Weights of a small model that predicts concentration at each pixel: 7800 steps.
Rows from block 6 of the encoder of a small model that predicts concentration at each pixel, named by matrix and row number. Rows with one number belong to one channel. Each number is 128 + 24 x the weight over its row's rms, rounded and kept within 0 to 255. All counts start at 0.
After each channel's rows are labels from the 100 images, of 14848, where the channel reaches its highest value: "top examples" is what is common among them. Only what is clearly more common there than usual is listed. The data: reaction-diffusion patterns (Gray-Scott). In brackets: how many of the 100, against the usual share in percent.
# convs0: expand pointwise conv (encoder.blocks.6.convs.0.weight, 256x64x1x1), inputs 0-63
# convs1: depthwise 3x3 conv (encoder.blocks.6.convs.1.weight, 256x1x3x3), a 3x3 kernel
# convs2: project pointwise conv (encoder.blocks.6.convs.2.weight, 64x256x1x1, transposed), outputs 0-63

convs0.228 [128 128 128 133 143  98 128 128 128 128 126 131 133 131 128 139 128 116  92  78 128 123 130 130 123 129 111 128 127 206 121 200 128 129 122 158 131 136  86 127 130 128  56 126 128 130 123  86 118 131 111 129 128 128 127 125 187 128  92 129 185  87 135 125]
convs1.228 [110  79 108 121 128 103 106  99 129]
convs2.228 [127 107 127 129 125 190 117 128 128 128 128 128 136 128 128 130 127 128 143 106 128 128 114 128 127 128 141 128 127 103 142 150 115 129 134  79 130 128 120 126 129 134  23 126 128 129 105 124 128 128 140 105 125 137 128 128 184 129  58 127  47 147 131 126]
top examples: feed 0.078 kill 0.061 (36 vs 6.8); feed 0.058 kill 0.065 (33 vs 6.6)

convs0.177 [126 115 183  84 128 227 129 147 128 151 234 127 126 122 122 153 129 104 129 129 136 129 128 127  92 141 128 127 128 126 128 126 129 131 180 126 128 130 129 130 129 125 113 127 119 130 136 125 128 127 125 132 132 157 128 129  89 120 133 130 125 129  98 152]
convs1.177 [139 162 131  96  98 129 156 162 133]
convs2.177 [124 123 134 128 153 171  87 123 128 128  25  64 128 128 160 122 131 128 141 121 128 131 149 147 135 127 171 128 128 129 125 139  65 127 151 128 125 138 126 141 115 106 111 107 129 127 117 128 169 116 149 128 127 126 127 160 177 139 126 134 121 132 170 128]
top examples: feed 0.018 kill 0.051 (29 vs 6.8)

convs0.97 [129 123 129 129 133 182 164 136 124 186 201 128 128 115 218 134 127 109 131 131 128 120 128 140 126 130 128 139 121 124 127 127 129 110 134 125 111 103  48 125 110 184 112 131 133 125 128 128 129 125 107 125 129 128 131 123 125 123 152 128  95 117 129 156]
convs1.97 [157 121 109  99  82 110 107 124 142]
convs2.97 [159 142 127 127 129 254 127 143 128 139 124 122 124 128  77 132 130 145 130 122 127  92 130 138 126 164 126 135 147  95 119 128 193  70 128  93 128 126 114 128 135 120 140 136 129 119 127 129 121 129 124 128 124 129 139 128 129 145 128 148 110 128  91 135]
top examples: feed 0.039 kill 0.058 (34 vs 6.9)

convs0.8 [125 130 113 124 127 159 126 124 130 122 131 127 130  73 128 126 131 128 128 129 125 112 132 126 129 114 109 128 128 129 164 129 109  91  84 115 128 133 138 142 133 131 108 101 124 120 133 128 126 129 127 132 148 224 128 129 128 160 123 142 123 129  18 173]
convs1.8 [128 127 160 111 109  96 150  91 153]
convs2.8 [119 115 128 121 138 127 130 153 124 126 138 129  96 128 105 139 127 128 126 115  95 141 128 128 124  91 128 128 124 121 135 114 132  95  56  96 128 127 119 127 128 102 134 129 130 163 129 130 115 131 129 140  97 183 131 128 115 108 128 128 111 137 255 115]
top examples: feed 0.039 kill 0.058 (33 vs 6.9)

convs0.43 [128 128 128 129 128 138 128 127 132 128 128 124 123 127 122 107 128 130 128 134 121 135 105 128 128 130 134 129 128 157  60 126 159 128 135 127 125 129 120 125 128 128 128 131 128 126 123 132 126 126 131  67 127 143 223 128 128 128 136 220 118 133 209 159]
convs1.43 [100 128  89 130 142  89 143 155 114]
convs2.43 [120 134 128 128 191 122 122 127 127 157 128 125 104 128 129 104 134  94 126 120  87 132 123 118 128 125 132 137 128 128  97 128 128  89 129 127  82 146 128  75  73 128 131 112  50 128 128 128 126 124 148 132 119 124 188 128 129 190 128  83 131 128 136 142]
top examples: feed 0.058 kill 0.065 (51 vs 6.6); feed 0.078 kill 0.061 (26 vs 6.8)

convs0.67 [142 128 128 128 155 181 132 127 129 127 128  77 100 127 140 140 127 127 122 127 127 119 139 129 128 120 129 176 102 128 134 145 128 113 133 111 111 134 153 129 129 131  99 128 115 156 128 127 130 103  29 133 158 137 106 126  64 160 128 140 128 128  56 128]
convs1.67 [108 108 146  94 102 144 119 112 169]
convs2.67 [129 129 129 117 136  94 134 130 116 134 222 125  74 127 132 128 124 129 130 128 126 131 127 119 128 115 102 128 128 125 128 142 126  49  56 132  91 108 127 144  93 126 129 124 129 136 123 130 106 122 128 129 142 157 187 129 128 132 136 129 130 121 128 177]
top examples: embossed (73 vs 40.1); stretched (71 vs 24.5); feed 0.062 kill 0.061 (31 vs 6.6)

convs0.118 [128 114 133 125 128 128 128 120 131 128 166 130 110 119 128 179  95 148 131 130 127 128 142 143 127 166 186 128 128 124 104 128 120 128 121 119 127 128 112  34 132 127 131 167 129 127 128 113  48 125 128 129  71 129 133 110 127 128 165 143 128 162 126 158]
convs1.118 [125 136 146 144  63 124 121 141 136]
convs2.118 [128  76 128 133 129 124 127 131 135 126 129 130  59 131 126 110 133 133 128 125 125 149 196 124 127 129 127 155 123 125 131 128 128 130  95 121  97 137 123 128 123 128 112 192 151 110 120 126 146  14 124 126 128 131 157 128 150 132 127 141 122 130 148 111]
top examples: embossed (87 vs 40.1); feed 0.078 kill 0.061 (40 vs 6.8)

convs0.74 [129 128 153 132 125  66  78 128 111 117 128 127 127 187 110 128 142 181 144 128 141 159 109 136 128 128 122 107 144 126 129 104 131 137 127 135 128 128 214  77 131 111 128 126 128 206 129 100 102 116 140 125 128 122 138 130 155 130 126 124 119 127 137 127]
convs1.74 [138 131 139 117 114 128 134 134  60]
convs2.74 [118 128 128 123 129 138 128 128  97 128  91 129  83 128 128 128 128 129  56 126 136 128 195 185 164 126 132 128 175 169 128 128 128 129  70 128 190 143 123 127 126 129 152 128  99 156  84 124 140 134 129 129 130 126 112 128 128 127 128 127  84 132 129 127]
top examples: feed 0.058 kill 0.065 (37 vs 6.6); feed 0.078 kill 0.061 (27 vs 6.8)

convs0.17 [ 89 151 129 141 126 128 129 130 128 128 116 137  94  93 143 112 145 130 119 117 128 123 128 171 127 128  92 126 130 128 129 151 120 128 128 135 128 127 125 132 129 128 128 143 127 129 229 131 136 128 124 127 116 124 131 253 137 128 129 120 121 102 129 126]
convs1.17 [130 133 122 131 199 132 125 126 131]
convs2.17 [128 181 116 129  84 128 127 128 136 127 126 129 125 128  48 128 127 114 128 126 128 132  85  91 128 131  98 122 128 128 128 129 137  33 122 130 127 128 128 130 125 128 129 125 128 126 146 128 128 128 128 120 133 128 110 102  28 142 130 133 129 129 128 127]
top examples: feed 0.039 kill 0.058 (32 vs 6.9)

convs0.93 [110 125 128  82   0 133 130 132 113 134 132 127 130 128 128 128 128 170 128 128 125 138 121 124 121 128 128 128 210 128 126 100 150 169 132 127 148  89 127 128 120 108 129 128 127 128 128 148 128 128 127 127 128 129 133 128  86 128 138 138 126 129 128 129]
convs1.93 [118 137 144 126 150 186 112 149 142]
convs2.93 [128 132 125 192 129 136 181 145 129  92 128 128 156 128 126 128 125  95 141  23 128 118  74 120 126 130 116 127  91 109 158 123 128  95 128 111 128 117 130 128 112 128  64 162 126 126 128 144 128 162 127 129 128 149 129 123 130 141 128 127 133 124 128 142]
top examples: feed 0.058 kill 0.065 (27 vs 6.6)

convs0.110 [136 125 111 128 128   0 125 131 145 131  96 128 147 129 102 127 126 127 155 146 115 128 125 126 136 127 112 129 127 162 129 118 129 129 128 121 125 137 165 135 128 128 170 127 125 130 117  89 128 120 155 121 131 131 154 128 124 136 121 131 120 132 132 132]
convs1.110 [149 139 108 134 139  91 128  93  90]
convs2.110 [125 199 122 131 126 128 182 126 111 126 130 148 128 129 125 225 113 128 133 123 129 128 126 153 122 130 128 117 127 132 128  91 221 131 130 153 131 128 134 127 127 132 127 128 127 128 160 131  80 128 129 128 132 130 103 127  81 139 146 127 136 114 128 127]
top examples: dark (35 vs 14.2); feed 0.018 kill 0.051 (34 vs 6.8); feed 0.078 kill 0.061 (29 vs 6.8)

convs0.242 [129 128 128 129 128 139 214 128 124 137 128 119 130 120 128 129  80 128 114 139 137 132 128 125 117 142 122 153 105 160 122 134   0 125 130 127 128 137 119 124 128 126 127 129 126 141 123 123 125 111 129 110 130 147 128 125 128 126 130 138  96 128 139 128]
convs1.242 [146 151 144 146  89 154 158 143 149]
convs2.242 [117 189 128 131 110 128  50 128 128 128 132 129 125 117  96 128  69 130 134 144 117 130 120 118 107 128 128 124  35  65 129 128 129 130 128 116 125 128 129 136 128 129 128 129 129 128 197 128 115 128 131 129 130 128 137 128 119 127 131 128 181 115 129 128]
top examples: feed 0.018 kill 0.051 (35 vs 6.8); feed 0.058 kill 0.065 (34 vs 6.6)

convs0.139 [127 125 130 124  62 134 128 128  75 119 151 107 131 129 131  90 132 213 128 126 127 142 128 128 128 147 133 126 135 128 128 123 146 131 128  51 128 109 130 129 128 131 136 126 128 127 127 153 128 128 125 123 126 219 149 128 109 128 136 177 126 136 126 125]
convs1.139 [147 158 134 150  78 147 142 123 109]
convs2.139 [128 135 123 128 152 151 119 121 128 132 117 110 127 128 124 157 128 223 127 127 174  91 129 134 128 128 128 128 178 129 122 124 128 127 103 115 128 124 129 128 146 138 140 128 127 142  78 134 128 150  31  88 124 128 137 122 128 137 129  75 128 132 106 117]
top examples: feed 0.058 kill 0.065 (47 vs 6.6)

convs0.45 [112 128 130  83 128 131   0 128 128 128 126 142 128 128 129 128 154 127 164 127 128 128 128 133 150 125 128  91 173 128 125 130 135 132 128 128 128 128 126 128 128 127 128 123 128 128 127 129 126 132 128 159 138 126 132 128 126 229 111 129 141 126 130 129]
convs1.45 [114 127 109 146 131  96  96  84 110]
convs2.45 [222 127 128  10 129 128 128 128 128 121 129 126 128 128 128 129 127 129 134 126 128  87 126 123 117 128 131 124 128 122 132  96 160 105 128 131 125 127 137 100 127 131 130 128 129 124 128 135 128 130 128 127 128 213 131 128 128  96 130 133 117 129 128 128]
top examples: feed 0.022 kill 0.051 (27 vs 6.5); feed 0.018 kill 0.051 (27 vs 6.8)

convs0.185 [129 128  57 115 144 134 128 127 128 127 130 152 123 128 128 129 111 130 126 126 126 129 128 121 130 128 128 127 124 128 127 118 128 127  43 122 129 118 128 126 130 132 128  89 128 108 128 114 128 143 135 131 143 117 229 127 128 137 129 205 129 128 192 129]
convs1.185 [125 142 127 111 119 138  99  69 140]
convs2.185 [140 127  50 130 130 140 138  93 138 133 119 171 134 134 136 157 147 131 124 124 131  96 128 129 160 113 144 165 165 188 182 125 132 121 139 132 150 126 182 128 132 128  78 175 109 115  96 139 127 158 116  84 127 127 140 135 127 123 109 136 125 128 129 109]
top examples: feed 0.078 kill 0.061 (51 vs 6.8)

convs0.147 [127 128 131 131 124 129 111 127 123 129 160 131 147 115 124  99 146 173 129 124  52 126  99 125 134 130 121 125 136  96 170 103 156 124 158 105 126 126 148 181 131 133 127  91 129 108 151 143 127 135 129 190  74 127 156 135 128 127 115 173 148 123  71 127]
convs1.147 [127 149 116 123 121  65 130 134 104]
convs2.147 [128 122 132  95 152 123 101 130 128 125 128 130 102 128 160 151 129 128 128 120 158 128 144 127 123 126 194 135 128 126 129 129 106 142 128 130 129 167 128 141 128 115 125 126  21 128  48 128 182 128 127 123 128 133  83 128 145 128 131 124 124 150 141 118]
top examples: stretched (70 vs 24.5); embossed (65 vs 40.1); feed 0.078 kill 0.061 (26 vs 6.8)

convs0.61 [119 130 111 127 124 132 123  80 149 128 141 138 140 128 133 128 129 128 142 128 117  80 113 122 128  68 124 126 195 124 143 143 128 117 106 133 130 204 109 133 128 128 130  58 128  67 129 130 128 131 136 134 124 122 133 134 128 180 136 126 183 126 110 129]
convs1.61 [117  89  97 140 151 119 150 161 145]
convs2.61 [124 141 129 128 128 138 123 128 198 115 128 129 129 127 118 145  31 119 128 128 127 128 106 131 103 130 126 117 127  67 128 161 113 127 128 102 126 128  22 127 128 128 128 113 137 106 128 129 106 128 129 131 148 145 128  97 126 128 129 124 128 142 131 128]
top examples: feed 0.018 kill 0.051 (77 vs 6.8)

convs0.251 [128 128 128 119 123 181 128 123 128 128 255  87 105 128 129 129 128 154 128 128 129 128  90 127 128 124 128 128 130 127  67 128 139 129 128 107 130 133 128 130 127 121 128 128 128 128 133 127 128 119 130 128 127 120 128 129 129 153 128 132  84 128 178 130]
convs1.251 [153 148 152 169 150 162 113 127 132]
convs2.251 [133 143 126 156 139 244 129 128 128 162  67  87 128 137 128 130 125 130 130 115 128 127 126 128 118 137 129 125 128 118 156 144 127 109 127 104 128 126 128 128 177  91 128 130 128 129 128 137 128 142 103  72 122 129 144 135 131 151 132  76  85 128 122 128]
top examples: feed 0.078 kill 0.061 (49 vs 6.8); feed 0.058 kill 0.065 (34 vs 6.6)

convs0.83 [133 129 118 116 126 127 121 128 149 128 128 129 128 128 128 127 129 131 144 187 130 132 118  74 128 129 133 126 138 128 128   8 129 201 129  92 129 120 124 127 127 127 150 129 128 124 104 128 128 129 156 129 127  92 137 131 129 128 163 130 128 156 180 128]
convs1.83 [135 157 153 103 104 109 108  95 103]
convs2.83 [133 118 127 129 128 128 127 135 136 119 140 128 170 105 129 128 114 128 129 128 128 128 129 129 128 233 128 128 155 129 128  52 127 128 128 175 157  39 128 128  77 127 128 128 129 128 128 128 128 127 128 130 144 140 130 134 120 172 140 130 130 128 113 135]
top examples: feed 0.062 kill 0.061 (33 vs 6.6)

convs0.47 [129 142 128 128 131 154 129 135 129 153 145 129 128 123 136  91 126 105 161 117 124 103 131 124 128 128  29 129 125 114 128 127 127 127 140 123 124 116 133 128 120 141   0 128 129 128 137 128 146 128 121 156 146 128 128 135 127 128 129 128 127 122 128 128]
convs1.47 [ 91 136 134  92 125 156 108 135 162]
convs2.47 [128 121 128  63 255 124 128 140 119 127 161 114 130 127 158 111 119 128 158 128 101 137 128 129 115 126 129 109 128 131 126 128 133 113 138 123 113  92 128 131 110  74  74 126 153 151 128 128 143 102 140 128 139 128 138 132 129 133 128 124 147 128 122 118]
top examples: stretched (49 vs 24.5); feed 0.078 kill 0.061 (40 vs 6.8); feed 0.058 kill 0.065 (26 vs 6.6)

convs0.70 [136 132 124 129 127 134 136 128 127 125 123 121 155 128 136 116 130 129 128 119 164 228 137 113 129 115 128 126 126 132 128 132 128 193 119 134 131 139 139 130 129 114 127 128  94 129 127 142 128 128 101 127 133 156  51 128 142  63 125  52 126 128 128 128]
convs1.70 [119 121 111 125 128 127 168 171 165]
convs2.70 [105 128 149 118 129 133  92 116 125 134 128 124 128 121 144 157 128 163 124 147  86 190 128 128 133 128 127 128 104 118 129 128  66 143 155 127 113 128 101 128 160 128 128 132 156 135 132 115  82 109 128 150 134 128 113 128 128  46 124 209 156 121 119 128]
top examples: feed 0.058 kill 0.065 (37 vs 6.6); feed 0.078 kill 0.061 (33 vs 6.8)

convs0.40 [125 151 104 224 128 128 128 130 128 127 128 145 159 126 125 114 132 103 182 128 117 105 120 144 128 121 129 122 128 113 144 173 128 142 211 128  92 127 101 128 127 129 129 128 132 116 143 135 127 129  44 129 127 130 118 128 128 113 136 106 128 125 104 128]
convs1.40 [122 101 154 117  88  98 151 141 108]
convs2.40 [128 154  23 128 128 139 128 127 173 150 123 138 129  85 123 129 128 229 128 127 137 128 122 128 128 129 136 138 127 126 128 133 124 112 156 124 127 110 130 127 145 175 129 128 119  70 120 127  95 130 131 129  98 124 128 118 124 127 130 147 129 128 123 121]
top examples: feed 0.039 kill 0.058 (39 vs 6.9)

convs0.207 [128 123 166 127 139 152 135 135 128 128 184 128 135 127 124 132 130 120 128 126 128 129 125 122 124 160 128 126 131 129 123 128 153 126 215 126  72 132 129 128 128 132 127 124 126 128 130 126 117 126 121 128 133 156 128 111  46 120 131 170 128 127  73 205]
convs1.207 [135 148 134 104  87 113 157 163 142]
convs2.207 [111 121 135 128 128 128 128 127 118 127 102  74 133 149 153 128 128 117 105 124 139 127 144 178 145 113 173 127 128 146 119 136  71 127 128 126 128 128  92 129 128 104 122 135 134 128 119  91 241 122 145 129 125 134 130 174 163 125 121 127 128 128 171 128]
top examples: stretched (62 vs 24.5)

convs0.239 [117 130 121 143  98 144 120 128 128 128 126 148 158 128 128  79 143 130 123 106 116 128 102 134 120 128 128 111 152 128 132 134 128 129 128 130 143 128 130 152 126 127 129 135 129 116 127 255 164 131 129 131 128 122 120 133 135  61 127 119 143  74 120 121]
convs1.239 [134 135 133 135 132 100 102  82  90]
convs2.239 [123  87 142 135 128 104 120 186 230 128 111 127  97 127 132  34 128 123 121 129 112 130 130  54 119 126 143 128 126 122 127 128 128 128 128 128 131 181 125 128 130 126 135 128 128 130 119 128 127 128 160 128 124 120 128 122 127 138 128 126 127 129 120 127]
top examples: feed 0.078 kill 0.061 (45 vs 6.8)

convs0.175 [128 129 193 127 128 135 129 138 128 128 128 128 129 128 128 121 129 126 106 128 255 128 128 156 121 125 128 127 128  45 120 128 128 128  88 162 132 130 128 130 128 128 156 119 128 128 129  75 130 133 129 129 128 137 134 128 124 128 105 120 127 123 132 108]
convs1.175 [128 133 109 137 139  85 129 109  79]
convs2.175 [132 123 102 122 129 142 132  64 127 128 129 149 130 127 128 144 166 128 130 110 129 129 128 177 156 115 127 226 128 164 153 123 128 129 115 129 142 128 129 126 128 122 126 129 123 128 122 129 127 130 128 126 123 128 124 141 129 120 125 141  39 129 137  55]
top examples: feed 0.078 kill 0.061 (45 vs 6.8); feed 0.058 kill 0.065 (38 vs 6.6)

convs0.100 [134 126 129 129 138 130 129  99 126 128 128 103 127 131 120 129 124 141 126 137 129 127 137 101 127 139 128 131 124 129 127 128 128  98 136 121 122 134 128 116 135 149 139 147 126 138 107 125   0 128 128 116 129 128 119 107 126 128 128 180 128 130 128 128]
convs1.100 [100 148 110  95 149 139 140  85 133]
convs2.100 [103 130 121 128 116 133 124 129  96 124 115  34 122 128 126 128 122 115 142 122 114 179 125 195 125 154 127 116 146 152 132 129 122 125 120 130 128 142 128 126 118 129 131 121 126 209 122 107 211 128 131 130 145 124 104 128 128 133 127 143 117 134 100 127]
top examples: stretched (49 vs 24.5)

convs0.52 [180 134 128 123 125 128 180 128 151 128 129 130 211 104 127 132 128 114 131 148 140  87 104 125 128 124 127 128  64 128 138 128 129 127 127 125  63 155 130 128 128 121 124 121 128 128  51 129 124 127 137 128 161 163 145 128 128 128 137 128 122 126  83 145]
convs1.52 [121 123 111 126  64 109 147 123 127]
convs2.52 [128 129 133 122 149 128 129 129 133 131  97 129 128 129 145 132 162 188 128 128 128 123 192 128 129 129 141 165 163 146 127 127 128 127 131 134 121 129 137 127 133 128 131 122 106 117  49 126 192 130 128 140 132 124  89 128 128 128 151 123 128 210 179 114]
top examples: embossed (70 vs 40.1)

convs0.208 [148 128 128 182 128 127 237 128 127 128 126 120 128  99 131 126 118 129 110 125 183 132 130 127 128 135 141 128 129 139 106 148  81  96 128 133 128 136  79 120 156 127 120 127 127 128 118 122 116 128 129 121  65 170 131  90 144 111 159 134 128 122 126 128]
convs1.208 [148 154 149 142  86 150 158 128 147]
convs2.208 [128 140 128 183 128 126  35 129 135 127 105 128 123 119 109  39 129 129 141 127 128 128 114 128 122 131 128 128 105 126 128 152 110 126 128 128 121 128 136 139 127 129 128 128 128 119 138 136 128  94 219 132 128  84 129 126 122 168 134 109 149 129 129 129]
top examples: feed 0.039 kill 0.058 (34 vs 6.9); feed 0.058 kill 0.065 (25 vs 6.6)

convs0.38 [128 122 111  84 123 128 129 122 160  95 134  89 137  89 127 139 125 163 127 130 131 127 128 128 243 104 160 130 128 107  54 109 125 147 129 119 130 135 147 117 145 118 144 117 113 128 136 127 129 138 126 126 145 128 143 127 115 133 129 127 111 174 162 151]
convs1.38 [ 62 116 133 121 135 142 145 136 127]
convs2.38 [123 128 133 142 128 128 123 230 128 128 129 155 128 127  97 128 128 128 129  62 112 127 132 129 128 123 120 129 118 128 128 164 133  99 108 127 128 140  10 127 128 109 142 151 128 128 128 128 130 128 144 124 128 128 128 105 124 124 130 158 128 130 128 128]
top examples: pastel (37 vs 14.5)

convs0.85 [127 132 144 145 110 116 122 138  63 120 128 121 146 140 127 119 142 150  98 128 128 128 119 129 128 127 128 127 128 175 112 124 159 138 127 193 153 140 137 129 127 111  80 127 111 145 128 128 127 112  53 116 129 132 122 116 136 132  96 130 128 126 228 129]
convs1.85 [140 103  91 118 139 141 142 137  79]
convs2.85 [131 126 127  72 134 128 128 130 110 128 130  86 118 128 128 129 136 128 136 121 123 155 136 219 139 129 128 129 187 135 125 128  92 124 109 143 126 146 179 127  88 127 128 130  54 151 118  96 151 130 125 121 156 157 134 136 135 120 131  94 125 127 165 136]
top examples: feed 0.062 kill 0.061 (34 vs 6.6)

convs0.26 [133 127 132 149 253 131 134  94 125 127 110 185 130 128 124 127  93 128 112 128 128 145 126  78  96 128 123 128 128 144 127 160 134 127 138 116 137 132 114 118 138  96 128 127 128 123 128 121 127 106 128 126 122 130 133 127 153 119 129 139 180 127 171  89]
convs1.26 [130 155 124 103 123 135  80  90 136]
convs2.26 [126 130 128 127 128 118 126 127 126 130 156 125 128 130 128 132 129 111 129 120  96 129 129 127 127  71 127 151 128 125 131 129 117 120 126  97 132 130 128 128 128 125 124 201 118 151 126 128 132 128 135  76 130 145 130 129 129 127 128  64   1 142 130 128]
top examples: feed 0.062 kill 0.061 (25 vs 6.6)

convs0.33 [128 128 130 130 127 138 120 133 117 128 130  89 134 113 123 127 128 160  86 124 177 237 128  76 115 130 127 124 135 190 128 128 131 141 131 105 197 127 158 119 128 111 126 128  70 128 121 145 118 125 126 139 127 126 120 126 129 119 128 128 143 123 128 123]
convs1.33 [141 135 128 153 132 103 156  81 102]
convs2.33 [128 114 129 131 145 120  87 145 135 128 130 128 112 128 135 120 132 127 156  65 125  77 128 127 119  80 116 128 128 128 128 149 129 128 112  96 128 129 139 128 127 109 128 127 128 128  26 153 128 148 128 107 129 128 173 128 203 128 105 114 135 166 127 127]
top examples: pastel (42 vs 14.5); feed 0.078 kill 0.061 (41 vs 6.8); feed 0.058 kill 0.065 (37 vs 6.6)

convs0.146 [128 128 128 126 124 140 137 128 133 129 211 128 122  88 192 152 129 128 121 118 132  91 139 155 128 128 137 167 133 125 117 148 127  15  98 121 132 115 121 133 131 170 125 128 128 130 128 127 128 127 128 129 141 143 128 129 129 131 168 104 107 127 129 135]
convs1.146 [109  61 116 126 131 125 133 120 139]
convs2.146 [128 106 127 124 128 128 129 131 122 128 253 150 129 161 147 151 129 127  86 127 127 129 167 129 128  95 128 128 118 131 122 128 196 128 131 150 150 128  99 107 125 121 133 151 128 140 130 125  76 129 130 116 159 134 118 162 128  97 128 136 125 126 128 124]
top examples: feed 0.039 kill 0.058 (30 vs 6.9)

convs0.48 [128 137 148 145 128 126 110 145 123 137 126 128 131 128 145 128 134  68 124 128 145 128 128 128 129 130 127 127 128  31 159 129 145 128 110 122 115  87 145 128 128 128 108 236 129 138 123 137 128 128  85 127 139 130 104 128 136 129 126 128 127 110 139  76]
convs1.48 [112  98  94 125 119  92 128 166 123]
convs2.48 [128 121 128 124 130 123 128  61 130 158 128 162 183 116 131 129 132 128 129 129 167 126 137 127 125 128 128 213 132 217 134 107 128 126 128 170 131 129 128 127 126 120 125 127 119 128  93 136 135 129 128 111 128 136  92 128 128 114 129 193 127 127 153 126]
top examples: feed 0.058 kill 0.065 (35 vs 6.6); feed 0.078 kill 0.061 (27 vs 6.8)

convs0.194 [ 47 128 147  93 127 129 108 144  93 136 128 128 130 127 130 127 131 134 125 126 129 192 131 130  99 147 135 128 128 149 126 128 242 128 130 129 128 127 128 130  98 132 126 128 104 144 138 131  51 138 128 129 126 131 128 126 130 128 128 133 128 120 127 133]
convs1.194 [146 138 112  96 136 181 135 112 145]
convs2.194 [126 134 124 255 129 125 128 126 133 118 128 126 162 128 118 119 135 101 133 125 127 154 126  92 121 130 128 130 128 128 148 129 128 126 136 121 171 128  60 121 128 147 144 100 165 130 155 128 128 128 143 126 122 128 128  91 104 130 111 138 114 143 124 128]
top examples: feed 0.022 kill 0.051 (33 vs 6.5)

convs0.199 [129 158 128 159 169 132 139 126 125 127 127 120 130 134 123 130 124 127 122 128  48 131 127 112 126 127 122 129  87 139 127 127 140 128 134 136 127 133  54 126 135 126 121 128 116 128 123 128 151 102  69 116 130 128 216 124 123 124 128 163 129 125 196 121]
convs1.199 [106  88  99 124 101 108 145 157 134]
convs2.199 [129 124 170 138 250 128 127 132 128 124 130 142 124  70 133 120 128 179 128 130  79 128 138 131 124 151 128 128 129 128  87 131 126 130 127 128 138 127 128 128 128 132 188 110 134 128 128 128 121 106 128 164 129 122 156 132 117 127 128 133 168 150 128 126]
top examples: feed 0.062 kill 0.061 (34 vs 6.6); feed 0.078 kill 0.061 (32 vs 6.8)

convs0.170 [ 21 128 130 134 132 128   0 130 122 128 126 129 128 126 132 110 128 127 128 127 105 129 135 128 127 129 129 128 125 128 147 128 179 147 128 146 130 128 128 145 129 126 116 126 126 128 128 127 128 128 128 138 130 127 128 128 128 128 108 124 134 128 129 128]
convs1.170 [150 154  92 151 123 161 130 119 160]
convs2.170 [110 128 127 151 128 120 107 128  62 128 136 129 129 130 128 130 128  98  84 134 128 143 152 127 128 118 100 128 128 134 127 128 128 137 133 128 255 126  67 128 128 149 128 128 137 164 154 143 128 128 151 128 126 128 113 130 123 127 128 131 130 128  82 129]
top examples: feed 0.018 kill 0.051 (55 vs 6.8); feed 0.022 kill 0.051 (29 vs 6.5)

convs0.81 [129 128 128 128 124   0 129 130 128 128 120 127 128 143 128 128 128 131 126 133 128 128 123 128 128 127 128 128 138 128 121 128 128 132 125 127 128 128 149 127 128 120 140 127 118 128 128 110 128 128 128 124 128 130 129 136 154 128 130 128 126 128 142 131]
convs1.81 [169 147 116 157 142 102 129  96 112]
convs2.81 [127 173 118 134 133 124 227 117 129 130 137 129 134 129 128 156 127 133 135 130 128 126 126 128 127 133 128 135 130 128 128 124 222 128 155 155 127 128 150 128 129 128 127 126 128 128 128 155 116 128  40 130 129 126 108 132  67 132 129 124 133 114 126 133]
top examples: feed 0.058 kill 0.065 (36 vs 6.6); dark (34 vs 14.2); feed 0.078 kill 0.061 (29 vs 6.8)

convs0.212 [134 128 118 130 147 128 156 118 138 128  67 130 128  93 108 114 107 131 128 162 117 129 158 104 131 128 138 128 115 127 132 147 113 140 163 127 100 128 128 115 133 132 198 136 130 111  91 129 125 149 163 105 108 213 128 128 111 126 128 205 104 134 116 141]
convs1.212 [110 145 104 110  85 127 134  87 138]
convs2.212 [137 125 122 129 239 129 130 140 128 132 127 127 120 130 126 132 164 131  99 138 106 110 136 150 128 127 132 158 139 122 125 110 135  62  83 120 121  99 114  70 133  85 123 140  97 125 119 127 126 137 128 125 140 128 155 171 131 116 147 106  95 126 134 140]
top examples: feed 0.039 kill 0.058 (27 vs 6.9)

convs0.183 [136  63 129 124 141 128 135 128 120 128 130 124 162 131 128 152  44 114 128 131 133 128 112 126 128 128 126 129 127 127 136 127 107 127 134  85 137 128 122 126 128 100  78 110 128 189 136 103 127  96 116 160 130 126 125 125 130 114 207 126 159 132 128 181]
convs1.183 [128 136 167 103 127 140  88  93 124]
convs2.183 [128 190 128 110 175 128 151 128 111 129 146  90 127 129 127 135 134 109  31 121 121 129 160 164 127 128 122 131 164 128 130 127 128 117 120 130 128 115  67 117 124 128 128 127 127 128 154 129  66 134 128 115 128 141 166 127 115 128 144 128  70 128 128 128]
top examples: feed 0.018 kill 0.051 (72 vs 6.8)

convs0.167 [130 125 144 124 145 190 129 164 128 159 185 109 154 147 118 165 128  79  86 131 128 121 126 118  99 125 122 125 107 128 139 123 149 128 158 136 126 150 119 130 132 172 128 128 127  86  76 144  94 123 111 127 128 137 128  39 113 127 133 128 128 131 129 128]
convs1.167 [140 144 114  73  94 114 141 135 130]
convs2.167 [128 175 126 130 129 131 114 128 128 138  62 111 123 128 115  98 128 142  69 128 159 121 151 133 130 133 127 132 136 132 102 128 123 110 124 114 134 128  66 128 141  89 127 128 127 128 122 136 190 132 134 129 124 105 128 103 128 142 132 120  99 123 229 128]
top examples: feed 0.03 kill 0.062 (31 vs 6.5)

convs0.248 [107 144 136 128 128  18 131 127 113 127 137 123 141 128 130 128 128 169 127 130  57 137 127 127 111 128 144 129 128 128 130 125 134 131 128 128 128 128 128 125 117 107 127 131 127 128 207 128 126 112 136 122 133 132 136 138 151 126 128 128  38 129 128 127]
convs1.248 [153 140  88 151 111 106 158 133 105]
convs2.248 [131 128 127 128 220 111 146 105 117 138 157 134 147 128 132 167 130 132 115 162 153 124 128 122 121 116 131 128 128 158 101 124 207 128 128 140 128 121 144 147 157 125 182 110 124 132 120 140 127 128  40 128 128 130 129 128 128 134 126 135 155 127 150 127]
top examples: feed 0.078 kill 0.061 (52 vs 6.8); feed 0.058 kill 0.065 (29 vs 6.6)